config.toml
train_examples = 26041
time_shift_ms = 50
loss = "sigmoid"
encoder_kernel_size = 3
encoder_widths = [128, 192, 288]
text_encoder_width = 256
text_encoder_norm_position = "pre"
text_encoder_mlp_ratio = 2
text_encoder_head_dim = 32
text_encoder_inner_norm = false
text_encoder_drop_path = 0.05
eps = 1e-08
batch_size = 256
Rows from block 10 of the audio encoder, named by matrix and row number. Each number is 128 + 24 x the weight over its row's rms, rounded and kept within 0 to 255. All counts start at 0.
# convs2: project pointwise conv (encoder.blocks.10.convs.2.weight, 192x576x1), inputs 288-359
convs2.97 [100 120 163 113 134 137 119 108 105 103  85 140 177 142 150 142 138 123 143 121 169 109  87 129 145 117 120 131 113 131 115 119 172 117 161 107 125 174 105 119 155  74 139 154 127 128  75  91 121 142 130 114 100 117  83 129 109 111 147 140 155 106 114 127  97 129 107 165 143 142 104 143]
convs2.98 [106 102 131 104 155 102 115 111  75 138 133 123 135 117 129 132  96 127 122 104 121 142 114 146  99 111 168 140 108 163 101 155 125 103 126 100 133 162 118 120 189  99 143 129 173 111 182 191 144 160 131 127 151 108 100 159 146  96 145  93  69 144  87  91 132 108  98 170 170 189  92 127]
convs2.99 [139 121 126 130 112 160 137 134 106 113 167 173 161 138 143 131 114 157 114 122 110 120 135 134 171 126 136 114 109 126 106 147 147 120 125  95 119 146 114 137 124 127  63 145 143 121 100 137 121 127 125 124 111 147 163  86 122 155 138 152 130 111 131  65 123 134 155 126 142 155 139 118]
convs2.100 [151 157 136 125 145 115 121 126 114  94  83 148 156 169 170 100 139 160 127 109 107 146 110 164 103 112 107  93 152 101  93 105 105 140 103 161 164  81 142 100 154 131 120  80  89 106 134 143 133  97 145 122 114 106 160 126 135 161 121 126 160 173 130 115 112 127  80 134 110 126 140 160]
convs2.101 [135 117 122 140 123 169 129 147 123 151  95 158 102  89 160 118 160 113 196 118 105 136 103 133 102 123 102 118 117 120 143 157 141 110 193 118  86 109  81 158 120 110 122 151  71 136 126 113 150 160 104 116 156 145 151 125 104 151 110 135 127 154 120 164 110 107 150  98 111 117 152 151]
convs2.102 [127 121 157  85 109 135 117 159 131 140  79 126 144 119 149 124 146  98 148 151 111 101 148 100 137 128  88  90 159 139 133 109 101 132 137 134 127 144 122 128 146 134 112 127 117 109 112 133 112  95 129 106  99 139 102 114 164 143 105 165 141 127 117  84 137 129 131 113 123 127 139 110]
convs2.103 [118 132 104 111 128 153 112 141 147 117 127 132 141 112 120 122 130 139 144  96 135 109 168 137 110 152 145 124  99 152 111 134 153  91 127  56 108 160 136 129 125 124 137 120  95 144 131 139 174 151 140 154 146 132 127 135 123 115  84 151 134 158  82 132 139 129  88 117 152 148 135 134]
convs2.104 [109 164 132 126 113 159 112 125  89 119 114 137 140 142 143 115 142 138 121 101 152 122 111 126 161  77 155 120  99  95 123 102 155 141 158 142 130 171 127 140 154 103 172 148 129 154 117 163  99 121 142 104 116  46 156 122 110  84 164  96 131 145 151 133 128 140 139 138 155 107 156 154]
convs2.105 [118 149 136 128 168 127 135 145  95 109  65 150 149 104 115 139 128 132 161  66 112 100 142 110 126 115  92 127 171 123 111  96 133  87 151 173 102 184 126 102 125 185 161 164 149 135 122 132 137 132 144 156 145 129 126 131 124 118 185 143 132 142  99 133 119 113 147 155 127 114 121 150]
convs2.106 [166 124 132 142 145 141 142 156 127 106  89 138 110 120 153 140 164 144 112 158 130 105 112 112 122 161 135 114 165 107 104  90 152 128 165 130 146 141 117 128 129  70 113 120 172 128 167 102 133 124 171 116 131 144 140 132 130 123 160 162 143 144  93 119 138 162 110 139 152 118 157 135]
convs2.107 [143 131 134 165 163 113 154  84 146 117 144  95 152 147 118 128 104 126 127 109 156 135 105 147 132 161  98  96 130 126 124 133 110 124  94 119 105 103 146 159 126  92 146 125 187 126 113 108 108  94 140 125 108 142 150 140 114 131 148 130 138  76 117 165 130 118 117  84 163 133 146 124]
convs2.108 [105 103 151 114 114 119 121 157 115 151 131 137  96 109 129  91 102 143 108 136 120 130 130  66 124 132 117 158 136 175 143 134 120 126 100 135 117 147 114  88 140 149 136 168 142 108 168 151 104 135 102 156 130 119 134 100 133 151 111 130 140 111 129 117 174 116 138 148 163 142 105  86]
convs2.109 [108 138 170 138 159 115 114 132 148 112 159 147  96 111 173 112 130  77  99 109 113 117 143 129  95 137 155  85 111 121 130 145 130 156 134 162  99 112 126 173 148 179 134 121 116 133 143 117 119 133 133 130 113 163 122 163 153 149 124 107 156 107 137 134 127 137 114 116 102 129 143 141]
convs2.110 [117 123 142 189 107 135  70 145 148 151 102 166  78 118 113 151 153 104 105 185 143 126 169 124 123 150 180 158 139  98 117 121 152  80 195  98  97 137  91 131 103 137 128  97 131 142 106 118 143 136 126 129 166 135 131 136  88  84 120 121 100 124  95 163 114 116 181 143 132 130 122 131]
convs2.111 [105 118 132 126 127 153 117 114 114 175 126  99 121  89 135 125 110 130 127 127 156 107 126 124 153 138 103  89 165 147 135 119 166 120 174 138 119 131 132 154  72 127 127 142 149 128 139 162 144 112 189 120 131 152 159 133 126 136 177 147 100  87  97 149 142  84 129 137 123 123 120 102]
convs2.112 [145 119 115 138 106 157 126 129 131 110 154 165 163 114 159 124 184 144 114 136 150 137 105 138  97 132 122 107 137 114 133 124 129 168  98 122 127  95 167 158 130 165 103 129  94  72 122 114 142 153 144 151 128  94 104 169  98 148 149 117 119 114 148 118 141 119 116 143 113 141  76 153]
convs2.113 [121 124 139  94 152 154 124 109 146 119 111 140 164 156 141 142 103 138 135  97 164 108  80 164 122 118 150 116 130 183  89 123 146 141 124 128 133 190 132 158 148  88 120 123 123 129 138 105  89 118 129 148 116  96 142 148 113 140 161 124 166 108 110 118 132  98 154 112 141  78 163 158]
convs2.114 [124 107 138 127 128 126 126 132 174 166 201  59 139 128 129 106 120 156  98 167 120 148 160  62 170 132 117  83 124 124 149  95  84 132  68 122 148  80 146 132 137 141 104 146 147 111 101 138 104  97 129 160 160 140  77 127 137 134 116 163 118 102 153 154 135 129 106 147 119 157 137  97]
convs2.115 [115 132 171 127 128 138  87 106 106 119 166  93 130 138 132 108 150 105 144 157 134 132 124  96  74 110  87 137 166  95 114 141 116 113 136  99 134 147 122 142 177 163 130 121 124 138 105 177  92  97 107 123  82 118 132 123  96 126 122 139 100 111  93  97 134 149 126 117 133 158 167 118]
convs2.116 [121 128 107 141 102 119 124 160 117 147 104 106 135 102 139 126 144 148 165 121 106 149 106 123 112 151 116 101 150  90 111 138 113 103 106 120 130 162 135 108 108  96 119 109  97  93 146 150 109 153 124 152 177 134 100 111 153 113 106 158 115 167 103 127 109  99 118 135 135 133 142  88]
convs2.117 [ 75 123  96 129 119 146 151 169  76 140  95 100 125 131 122  98 129 115 113 140 104 123 106  72 100 159 166 149 116 119  98 131 146 132 132 104 118 143  98 112 153 136 111 135 123 133 175 153 141 132 107 163 127 109 145 126 132 171 142 137 116 140 134 130 104 184 181 123 139 185 137 152]
convs2.118 [122 156 150  83 122 152 143 114 151 179  77 125 157 113 179 107 142 107 111  84 143  73 116 141 163 170 168  76 128 131 130 129 193 177 190 150 143 154 167 114  84 160 108 149 137 138 164 179 125 157 136 119 124 118 110 147  99 108 132 116 151 118 133 141 138  96  97 105 124 145 138 110]
convs2.119 [129 138 140 136 189 152  95  99 109  73 122 139  93 113 138 127 138 118 133  84 174 121 119 130 122 104 132 128 118 147 115 123 163 168 167 129 114 195 139 118 117 129 112 140 115  99 148  92 162 135 138 122 118  97 127 123  63 120  94 100 147 137  83  78 135 120 200 142  74 121 150 106]
convs2.120 [154 162 136  96 116 125 100 128 129 138 123 137 130 101 143  92 139 156 121 154  97 128 124 125 121 179 127  92 137 109 122 144 172 127 145 159 114 114 172 156 130 153 134 118  95 137 141 121 101 138 170 131 118 121 135 112 107 134 134 136 107 119 168 142 128 121 116  87 138  92 116 117]
convs2.121 [154 107 110 139 117 140 102 163 176 137  98 150 157 131 152 118 106  80 123  93 151 116 106 136 104 107  84  98 147 136 128 134 159 208 139 124 146 151 153  98  90 113 122 126 135  93 126 165 123 140  98 123 163  76 111  85 130 110 113 169 141  93 112 105 150 173 113 133 101  98 132 111]
convs2.122 [100 106 131 127  78 103 157 136 103 140 124 106 143 133 125 116 127 143 111 145  97 157 144 153 157  86 124 141 102  90 130 145 120 138 116 142 126 116  96 119 136  97 146 143 101 149 116 101 134  97  82 119 109  90 166 134 139 136 175 140 132 132 153 135 106 137 162 128 134 113  98 160]
convs2.123 [139 132 118 131 109 143 125 125 141 129 104 151 103 131 132 119 145 150 105 151 132  69 165 135 122 136 114  97 104 104 110 110 162 187 134 124 148 132 106 157  86 165 144 135  91 182 116  88 124 140 136  96 161  88  79 130  86 158  94 132 113 158 122 130  93 103 154 116 107 116 164 103]
convs2.124 [137 141  93  71 102 162 118 154 106 102 113 127 120 146 133 113 135 110 159  98  85 111 175 113 169 169 122  81 106 123 124 159 116 131 159 137 102 177 118 114 149 110 128 116  78  88 157 127 122 175 143 115 133 160 151  99  66 139 125 143 129 120 147 124 133 145 132  90 138 100 122 124]
convs2.125 [122 132 148  85 152 113 119  80 145 102 131 152 127 119 122 129  96 159 139  97 128 132 102 103 144 125 207 109 143 110 121  88 134 113 113 149 142 173 115 136 135 180 107 138 162 148 126 139 124 179 143 129 112 144  99 129 102 110 160 130 165 126 124 143 115 138 138 128 133 160 112 128]
convs2.126 [153 130 139 123 122 156 114 109 148 133 111 111 135 152 134 135 121 129 147 122 117 151  62 144 106 139 150 140 189 107  99 116 135 135 160 125 124 113 123 141 152 128 162 115 201 124 136 168 112 143 102 110 122 156  94 136 127 147 103 137 147 111 141 129 161 111 104 105 107 127 140 179]
convs2.127 [147 135 168 106 121 122 172 126 122 119  84 137 167 130 108 142 118 108 137 150 163 109  98 129 153 192 156 109 131 108 126 151 107 123 124 114 124 152 123 128 117 130 128 119 155 152 136 152 105 144  96 119  78 130 121 130 145 121 137 125 147 152 110 149 188 132 133 134 128 123 133 135]
convs2.128 [149 132 147  99 118 133 151 170 183 136 176 131 139 157 110 135 157 100 155 124  90 177 108  99 111 182  96 138 126 138 140 126 110 155 177 143 142 119 140 130 150 144 116 111  96 128  89  95  91 118 147 105 105 139 119 116 120 120 102 115 172 134 112  93 157 122 102 139 125 139 158 147]
convs2.129 [141 120 117  87 115 147  87 139 125 107 102 135 112 101 145 130 150 143 157 145 108 124 113 100  76 113 106  76 114 132 145  92  84 155 102 109 109 106 168 117 134 142 126 151  49  91 122  93 174 132  92  59 145 149 122 126 122 146 150 131 134  91 107 121  86 139 131 128 122 159 124 132]
convs2.130 [154 115 144 100 151 136 148 132 126 123 106  93 183 132 126 150 123 102 144 123 167 151 123  95 116 122  89 108 121 164 106 131 146 150 124  98 151 118 124  68 169 123 104 130 139 139  93 134 134 136  90 143 121 163  92 131 113 152 108 138 138  94 112 129 133 124 147 139 127 164  98 102]
convs2.131 [127 148 107 163 143 122 112  82 103 142 148  97 133 138 150 128 180 156 109 140 109 117 143 111 105 107 108 144 123  91 114 167  99 125 111 146 109  58 121 142  97 115 116 119  91  95 101 130 147 149 146  98 158 125 134 105 121 171  98 142 113 100 131 133 169 117  99 130 129  49  91 110]
convs2.132 [142 166 151 138 109 160 143 191 134 133 126 106 112 112  88 158 104 125  90 135 118 118 127 140 141 149 123 134 159 100 120 144 144 173 114 128 123 108 138 152  99 151 109  98  77 106 137 131 107  95 125 141 140 149 115 126  87 114 133 164 126 136 159 108 157 137 103 155 118 128 156 147]
convs2.133 [109 151 150  99 134 106 188 122 150 102 183 120 121 149 151 123 122 144  83 121 104 136 117 109 126 202 114 144 114 106  96 150 110 144 109 186 171 131 138 110 135 112 161 137 144 147 106 158  92 164 134 170 143 124 145 135 113 130 130 109 147 166 150 128 135 138 138 130 151 103 110 125]
convs2.134 [168 167 133 133 124 162 122 166 127 131 115 158 128 151 146 116 146  93 132 171 130  84 131 156 155 106 109 105 144 137 127 124 186 165 165 108  91 148 163 127 138 189 126 163  58 111 146 101 149 169 129  93 150 147 147 159 108 143 122  97 143 177  98 144 160 117 104  74 109 131 165  93]
convs2.135 [147 133 126  90 112  73 149 162 120 141  97 153 125 139 132 120 141 155 141 123 162 120 144 131 100 106  91 116 112 130  94 142 116 126  81 133 100 145 117  75 138 158 118 102 128 118 158  92 124 149  96 116 109  93 114 124 116 167 149 122 106 133 101  98 113  65 152 102 152 145 138 102]
convs2.136 [149 108 133 115  83 107 165  95  92 168 151 169 145 128 103 127 129 116 163 135 125 129 105 119 106 131 162 131 143 127 110 139 175 120 150  72 124 151 113 147 129  82 128 131  96 146 121 101 129 116 136 165  96 141 139 100  89 141 153 106 142 124  94 111 122 108 139  94 149  88 120 132]
convs2.137 [132 114 135 139 163 121 183  90 114 126 109 128 128 111 135 132 130 132 109 132 128 114 103 148 103 105 141 110  97 164 144 162 112 125  96 102 141  82 112 148 100 135 155 127 118 140 139 129 124 101  96 122  92 161 159 147  92 101 146  99 132 141 145 153 171 154 151 103 163 120 150 137]
convs2.138 [ 97  91 120 156 120 145  95 103 136 107 157 113 125 133 123 129 143 160 126 108 159 135 131 163 127  72 128 153  99 165 179 151 137 164 125 157 113 100 122 153 144 102 136  90 106 109 135 109 141 124 125 114 140  57 187 120 144 114 136 152 134 113 134  97 143 135 183 134 101 175 112 121]
convs2.139 [147 124  45 172 131  85 107 140 122  70 100 141 121  79 129 111 109 137 123 153  98  63 117 112 154 114 106 111 115 156 124 115 150 163 119 127  99 162  92  97  86 131 143 144  84 105 134  97 146 124 133 162 113 131  87 149 130 102 105 125 102 124 130 101 106 169 134 129 104 132 116 119]
convs2.140 [132 162 191 124 139 102 136 178 123 103 146 121 115 128 127 151 105 135 124 128 128  94 110 136 131 108 123 102  67 135 110 129 119 111  60 148 137  89 127 157 161 112 101 138 120 140 139  95  96 111 126 142 101 113 149 101 119 155 112 140 154 129 122 126 128 123 141 126 162 121 138 132]
convs2.141 [142 127 122  95 147 131 130 129 102 116 109 185 126 143 141 115 192 109 188 127  91 123 139 152 156 115 138 138 121 154 120 138 109 101 183 126 118 114 115 143 110 128 137 103 109  91  99 134 176 137 110  95  91 136 105 136 116 134 146  96 140  84 103 148 149 129 140  89 103 155 139 144]
convs2.142 [159 140 143  96 110 150 102  73  98 132 138 125 159 113 143 121 148 119 140 115 114 167 153 140  88 168 129 110  99 107 166 130  87 164 107  81 135  98 143 116 105 153 105 121 141 107 150 140 141  87 136  89 117 139 165 143 111 163 136 110 110 122 140 128 134 101 127 115 160 179 120 171]
convs2.143 [128 112 112 176 151 130 102 152 116 188  96 148  86 127  84 125 122 116 109  90 113 172 163 130 139 127 143 170 129 127 112 111 106 121 154 151 130 113  96 108 175 152 136  89 155 162 116 102 137 180 165 141 122  99  90 128 167 139 125 135 112 142 160  97 125  79 133 146 128 125 124 158]
convs2.144 [166 113 106 106 160 159 122 182 135  73 113 167 141  92 110 117 183 172 105 146 135 160 105  99 134 135 156 138 157 136 140 105 121 136 109 124 108 127 143 140 111 159 171 154  89 149 158 138  68 150 157  99 120 116  89 116 165 126  98 116 147 146 117 150 115 136 126 120 123 147 144 129]
convs2.145 [117 168 125  68 136 128 148 101 118 159 144 112 117 136 158 143  99 113 141 124  99 148  85 107 116 127 146 106 140 142  99 153 102 119  84 108 134 109 108 101 149  73 112 113 106 170 100 165 148 101  80 133 112 150  83 123  52 132 143 105 120 150 137  95 129 125 151 162 119 139 135 132]
convs2.146 [152 119 117 148 123 107 143 125 146 153 142 119 120 136 105  92 125 115 116  91 142 127 113 152  82 105 141 127 133 111  83 124  99 120  86 165 133 108 120  68 126 104 160 139  75 156 145 130 118 164 155 192 165 105 101 147 139 118 112 124 139 134 127  99 139 114 145 191 109 126 168 120]
convs2.147 [114 126 113 151 100 150 142 127  96 152 171 176  97 150 105 139 143 104 129 138 137 132 136 145 145 113 198 115 116 127  71 141 141  93 184 152 128 124 111 115 148 122 159 123  85 169  98 181 137 171 119 126 147 117 147 152 126  97 117  81 122 128 135 118 125 121 169 121  84 163 133 125]
convs2.148 [135  89 166  73 138 117 161 143 157 138 136 113 150 119  75 147 103 120  97 117 106 111 134 104 130 129 135 145 120 114 141 129 122 150 105 184 169 120 121  84 122 155 144 134 144 128 126 118  85 138 164 119  93 130 151 115 151 130 162 119 166 111 159 114  94 126 145 113 117 117 115  84]
convs2.149 [ 85 110 108 112 110  96 121 108 106  97  80 121 106 116 137 145  99 153 125 157  97 118 164 108 130 116 109 138 160 135 144 126 163 131 180 100  94 170 121 134 154 111  81 158 128 130 161 127 135 100 140 154 124 131 133 160 131 113 119 140 115 139  85 159  98 116 122 149 123 168 142 151]
convs2.150 [137 112 142 130 142 182 120 133 116 137  95 124 124 113 139 136  93 111 132 145 113  73 158 101 153 126 102  99 150 148 153 134 181 151 154  90 142 183  93 129  90 136 130 123 139 123 174 108 183 203 145 128 126 176  95 121 126  99 128 137 116 152 145 155 116 127 120 113 114 123 137 121]
convs2.151 [100 100 144 127 142 114 112 116 137 132 139 158  91 122 135 132 130 142 123 118 132 117 159 117  98  51 156 152 142 129 183 130 134  93 139 151 152  88 116 121 108 119 140 129 133 124  92 123 130 106 101 100 115 130 178 131 140 171 113 108 144 116 158  98  94 156 127 121 132 142 123 167]
convs2.152 [ 98 122  83 142 128 145 172 138 129 118  94 125 138 158 169 117 172 114 137 105 150  66 135 164 125 146 110 135 153 140 145 159 173 110 168 167 153 144 132 119 160  86 148 150 129 115 144 104 170 129 143  76 113 105 133 102 117 123 126 172 138 121 137 151 123 112 123 134 168 114 148  95]
convs2.153 [153 114 140  81  91 111 128 146 134 161 101 121 163 124 128 144 152 144 149 104 125 114 145 152 111 152 137 115 172  73 130  95 148 116 100 118 101 137 134 180 118 107 102 116 147 125 138 154 117  86 162  77 106 142 126 137 105 115  98 150  67 148 107 127  90 115 124 153 124 145  98 147]
convs2.154 [119 105 170 129 134 124 165 136 119  67  94 139 169 129  98 121 140 149 127 153 129 103 104 140 123 151  99 154 162  79 130 109 122 173 151 135 132 103 117 133 106 161 113 146 176 134 159 113 105 129 103 133 114 101  97 152 173 107 140 121 148 125 137 127 135  95 123 126  98 129 113 110]
convs2.155 [116 132 125  94 106 123 154 163 168 129 153 132 124 149 138  89 131 114 138 121 102 115 157 158  98  79 137 139 138  95  81  81 114 119 158 129 155  89 130 103 123 154 125 102 104 136 108 104 123 147 118 111 158 120 116 118 106 134 121 111 106 110 133  79  62  92 129 131  95 149  98 122]
convs2.156 [ 94 143 172 113 164 104 123 152 128 105 110 138 126 134 128 128 156 146 118 181 118 134  85 140 154 114 116 103 142 117 154 109 149 106 162 141 126 164 130 152 154 110 136 158 155 145 128 146 126 131 159 129  97 120 161 137 119  93 139 163 147 128  94 132 129 165 119 150 132 120  69 150]
convs2.157 [164 112 123 115 135 101 154 146 128 136 107 150 164 104  80 154 130 126 100 129 160 132 136 139 117 137  96 174 133  93 107 103 149 115 139  86 126 148 152 118 107 111 133 146 154  70 121 125 117 141 133 118 157  96 117 142 126 110  97 123 112 122 149 105 104  92 132 140  97 125  93 134]
convs2.158 [108 121 188 128 141 139 148 167 142 123 115 147  72 122  96 154 113 125 140 136 134 126 149 129 163 153 113 103  93 110 135 112 107 123  70 167 163  73 129 135  99 148 125  96 145 117 139 129  76 154 123 119 103 129  84 125 139 156 123 149 131 149 132 110 116 116 131 107 162 112 140 100]
convs2.159 [135 112 127 112 110  88 109 123 138 146 175 157 135  88 137 128 128 124 123 133 139 105  84 104 106 112 131 134 141 111 100 112 169 128 134  34 127 103 146 102 152 116 119  94 148 172 112 102 191 115  91 132 147  90 159 142 137 104 124 136 121 169 137 148 153 125 113 166 147 134 135  96]
convs2.160 [ 98 140 143 106 111 141 136 147  94 104 139  81 144 140 135 117 140 128 102 148 124 113  94 115 123 129 127 135 184 146 172 136 134  78 114  60 107 146 158 124 143 106 156 103 126 119 135 136 116 132 115 154 130 174 158 110 108 109 128 143  93 115  68 136 112 162 151 140  86 142 186 120]
convs2.161 [116 123  98 158 100 136  98 126 137 142 148  74 126 146 163 123 123 130 150 137 135 143 154 139 147 111 131 145 135  99 126  59 127 156 108 131 138  88 152  87 150 132 107 169 123 109  98 147 132 141 115 179 129 155 138 150  89 122 116  98 127 129 111 126 131 140 151 158  97 137 138 116]
convs2.162 [140 124 114 153 132  61 136 142 152 145  89 158  96  70 152 130 156 135 112 134 137 136 126 150 113 123 134  82  84 104 116 114  71 130 128 169 160  98 120 162 107 139 151 172 122 127 120 155  98  70 160 134 118 127 159 153 143 147 138 135 129 147 113 135 153 140 109 118 152 122 112 155]
convs2.163 [143 151  95 115 103  95 131 136 103 159 146 146 134 158 142  79 127 131 118 128 176 137 165  86 115 106 122 115 119 119 132 117 160 151  99  29 153 130 138 161 167 123 145 121 127 113  95 114  95 147 115 125 147  65 158 133 107 120 115 104 141 148 137 128  99 160 143 130 145 132 122 117]
convs2.164 [116  95 100 119 105 117 141 149 135 154 137 133 111 146 125 179 174 156 147 169 111 130 142 131 146 114 155 140 100  60 144 116 104 125 112 129 128 100 111 126 132 113 153 157 144 151 145 137 100 124 122 120 109 114 138  98 145 119 190 136 152 107 117 123 132 118 154 128 138 111 113 148]
convs2.165 [131 116 109 113 137 110 129 113 114 126 123  99 116  95 145 140 159 124 120 134 104 151 121 119 139 157 129 178 114 137 102 140  95 130  95 105 138 144  99 116 133 105  96 132 152 170 103  78 135 116 119 123 147 189 125 151 133 136 111 149 116 149 151 113 117 106 124  87 152 109  92 151]
convs2.166 [124  99 112 111 167 102 132 103  79 135 137 115 104 104 150  88 108  99 122 135 154  79 123 131 109 112 103 131  88 174 124 120 115 151 139 140 117 194 142 132 163 115 104 118 125 125 172 116 144  97 109 169  88 123  96 118 143 136 133 142 121 133 102 128 143 154 138 128 176 152 137  93]
convs2.167 [ 84  78 129 159 102 141  83 100 108 144 121  89  90 119  95 139  99 136 100 108 131  91 155 123  94 107 163 134  94 135 132 171 122 142 115 155 147  85 101 129 149 148 151 136 127 132 114 128 144 108 126 174 122 171 145 137 137 128 136 122 143 107 165 140 126 151 100 139 126 149 111 130]
convs2.168 [ 99 140 144  97 135 148 138 154 120 139  96 114 178 172 112 109 138 100 139 131 112 175 126 176 118 134 148 130  93 136 101 125 130 135 137 134 146 158 140 120 152 144 157 119  83 121 123 178 157 114  99 142 133 141  58 147 116 111 104  83 134 122 130 151 143 125 106 146 114 167 160 134]
convs2.169 [135 152 114 143 125 117  83 178 130 108 156 110 150 145 138 105 136 130 127 150 133 143 127 139 105 115 128 152 142 110 111 104  94 104  80 130 125 155 136  88 153 103 139 139  97 148 122 140 109  99 138 119 130 106 132 112  94 184 154 108 134 126 174 148 147 158 122 161 102 137 138 141]
convs2.170 [119  90 113 136 169  93 125 111 104 113 125 105 142 124 123 130 110 165  96 150 160 153 114 138 148 117 150 136 102 143 161 113 154 127 123 113 134 137 105 143 137 150 124 116 185  94 150 139 167 125 166 122 100 104  86 111 130 113 131 110 147 121 115 164 117 130 162 158 158 139 112 171]
convs2.171 [145 133 118 158 123  78 141 157 145 141  92 108 129 149  88 161 134  93  96 119 171 155 119 189 149 155 141 144 117  99 168 117 102  91  92 123  92 106 131 144  90 146 141 145 156 142 125 100 155  85 108 157 136 125 147 172 161 139 172 160 102 123 128 132 136  99 132 106  86 188 125 164]
convs2.172 [104 106 126 124 137 176 105 153 136  95 130 157 152 126 168 148 129 169 149 111 109  97 125 145  97 121 116  85 165 125 107 151 163 121 165 130 148 117 121 163  67 116 139 154 105 153 112  72 110 100 162 125 136  96 159 146  86 138 145 159 139 148 163 137 124 131 103 133 108  96 159 140]
convs2.173 [116  83 123 115 151 117 102  82 109 121 160 115 110 154 168 112 113 119 133 159 108 125 163 113 101 167 150 126 122 122 138 128 123 129 134 156 129 134 124 127 175 119 101 127 145 126 149 131 117 148 141 137 146 154 134 125 124 132 127 113  68  93 144 150 186 143  89 134 117 145 124 117]
convs2.174 [132 148 110 133 123 149 139 125 141 123  96 199 120 115 123 129 174 121  95 123 138 112  85 121 105 107 136 147 174 123  95  90 164 140 117 112 151 208 107 112 145 113 168 132 127 165  99 160 132 143  99 113 127 102 122 129 128 141  88 135 122 150 101 153 163 167  72 147 110 135 164 125]
convs2.175 [133 136 153 127  91  81 117 134 168 119 125 116 129 185 106 115 165 135 115 108 156 116  89 110 126 125 114 138 149 148  87  97 155 170 133 165 182 126 131 129  77 154 121 133 161 122 106  86 126 143 163 119 123 117 100 126 118 131 158 117 120 134 167 133 182 107 104 151 119 126 126 155]
convs2.176 [134 146 159  84 135  89 174 142 156 114 158 115 145 181 154 149 132 171 125 127 135 129 110 113 178  99 100 146 130 118 139 107 112  89 100 115 118 111 147 142 135  91 126 149 162 138  88 103 141 113 125  91 126 109 141 128 185 129 142 106 113 164 147 149  68 130 134 143 154 118 112 145]
convs2.177 [171 139 165 133 131 120 128 130 162  92 136 153 163 119  91 112 114 158 121 159 120 106 139 139  75  84 120 176 131 106 166  91  62 127  98 118 144  80 135 152 114 115 101 151 153 142 156 108 117 176 139 149 115 100 124 135 197 124 151 121 145 115 140 110 122  99 143 123 143  80 119 137]
convs2.178 [163 132 147 180 147 100 115 102 104 109 126 160 127 147 130 175  99 120 106 138  97  94 113 154  90 153  67 136  72 104 107 105 128 127 142 120 144 144 127  90 129 159 111 127  90 139  97 101 148 131  80 136 157  75 121 158 158 153 123  75 109 128 127 119  86 115 127  99 162 137  97 153]
convs2.179 [157 103 119 125 129  99 127 157 128 175 169 136 121 147 127 123 100 125  97 116 161  85  98 170 113 144 132 118 126 136 137 123 119 170 109 103 114 109 119 148 134  93  99 100 166 168 105 139 115 135  99 145 138 128 109 150 118 111 127 136  96 136 144  71 158 122  96 170 112 127  93  83]
convs2.180 [149 119 107 134 120 127 110  97  99  97 112 157 197 145 111 151 137 131 152  92 130 105  85  97 119 134 110 148 141 149 140 125 110 108 123 115 115 150 128  68 141  70 111 123 130  95 126 129 139  66  79  96 138 125  90 157 105 114  98 121 133 102 131 114 119 129 132 100 131 139 145 117]
convs2.181 [134 150 157 124 149 120 138  99 176 138 160 135 192 170  73 125 115 150 117 183 121 147 146 138 161  94 133 139 162  88 133 128 142 130 126 134 148  73 172 129 117 150 140  99 129  96  90  99 102 149 128 119 136 120 104 153 114 113 152 155 144 106 173 125  74 131 116 125 119 138 147 120]
convs2.182 [134 123 128 125 121 108 124 131 133 151 126 129 177 114 176 165 146 159 132 161 136 139 128 170  91 105 146 163 145 110 115  78 135 150 148 137 118 125 138 140 130 115 128 129  66 156  74 121 151 156 180 117 181 138 122 137 107 130 143 116  91 128 155 119 101 150 148 108  82 118 127 128]
convs2.183 [147 150 108 145 129 153 121 159 176 131 111 134 131 124  97 107 136 148 149  79 126  89 119 118  96  97 131  98 110 124  96 128 150 128 130 129 151 104 126 137 126 119 133 140 147 189 118 124 124 133 131 125 118  95 138 124 142 112 109 126 138 151 167 135 138 109 140 131 160 106 152 135]
convs2.184 [168 157 133 100 125  92 120 164 146 142 121 128 135  81 118 124 103 140 135 113 120 159 127 114 118 132  90  93 119 110 133 131  92 182 102 102 112  61  79 134  90 129 118 128 158 120 112 118 154 113  89 150 140 148  97 119 151 131 113 155 149 143 149 133 162 116 104 132  95 161  89 122]
convs2.185 [145 127 133 136 133 110 158 151  77 129 114 126 155 149 145 128 108  92 131 105 153 113  88 149 103 116 114 112 151 113 132 120 140 117 162 108 127 121 141 141 144 139  93 121 106 139 108 108 163  82 140 129 121 150 123 166  85 124 121 138  86  98 123 131 123  92  85  86 123 154 155 139]
convs2.186 [150 111  62 152 106  95 107 116 142 149 145 109 126 109 112 140 108 157 150 113 142 131 113 101 112 163 131 126 125 163 154 136 126 162 136 136  95  99 133 102  93 117 161 105 171 105 129 114  66 145 181 167 167 103 140 137 123 157 105 131 104 127 120 142 144 122  48 132 129 131 119  66]
convs2.187 [146  99 159 121 114  91 110 141 109 125 153 117 126 104 115 115 175 126 148 135 141 139 131 114 143 105  91 129 101 148 128 154 106 123 127 148 131  93 127 129 110 111 116 104 133 132 100  98 154 113 102 163 141 148 143 128 121 131 129 125 115 173 154 148 119  56 107 128 165 167 121 147]
convs2.188 [ 89 152  93 107 137 111 127  67 163 142 145 139 141  91 175 152 140 136 131 126  93 131 131 123 108  97  99 118 108 134 135 162 102 137 130 123 142 164 148 112 107 121 146 160 123 145 100 123  84 111 107 188  96 145 141 141  96  95 119 119 172 138  75 116 118 189 165 127 134 135 105 141]
convs2.189 [168  96 145 140 113 169 103 122 112 147  93 130 174 107 180 129 169 105 141 166 121 151 105 116 138 139 118 115 150  86 138 109 162 155 158 122 111 149 113 132 148 105 114  91 128 131 146 127 160 109 160 143 120 188 150 124 128 142 108 133 115 114  92 135 120 138 162 154 105 114 129 152]
convs2.190 [174 164 151 128 111 140 139 105 191 135 170 109 108 116 164 123 144 113 158 136 182 151 154 173  86 152 113 136 134 113 101 119 147 122 166 129 159 109 134 112 143 120 132 129 184 108 117 102 145 126 133 134 133 150 150 167 133 145 105 110 135 139 168 153 160 151 148 167 112 150 146  94]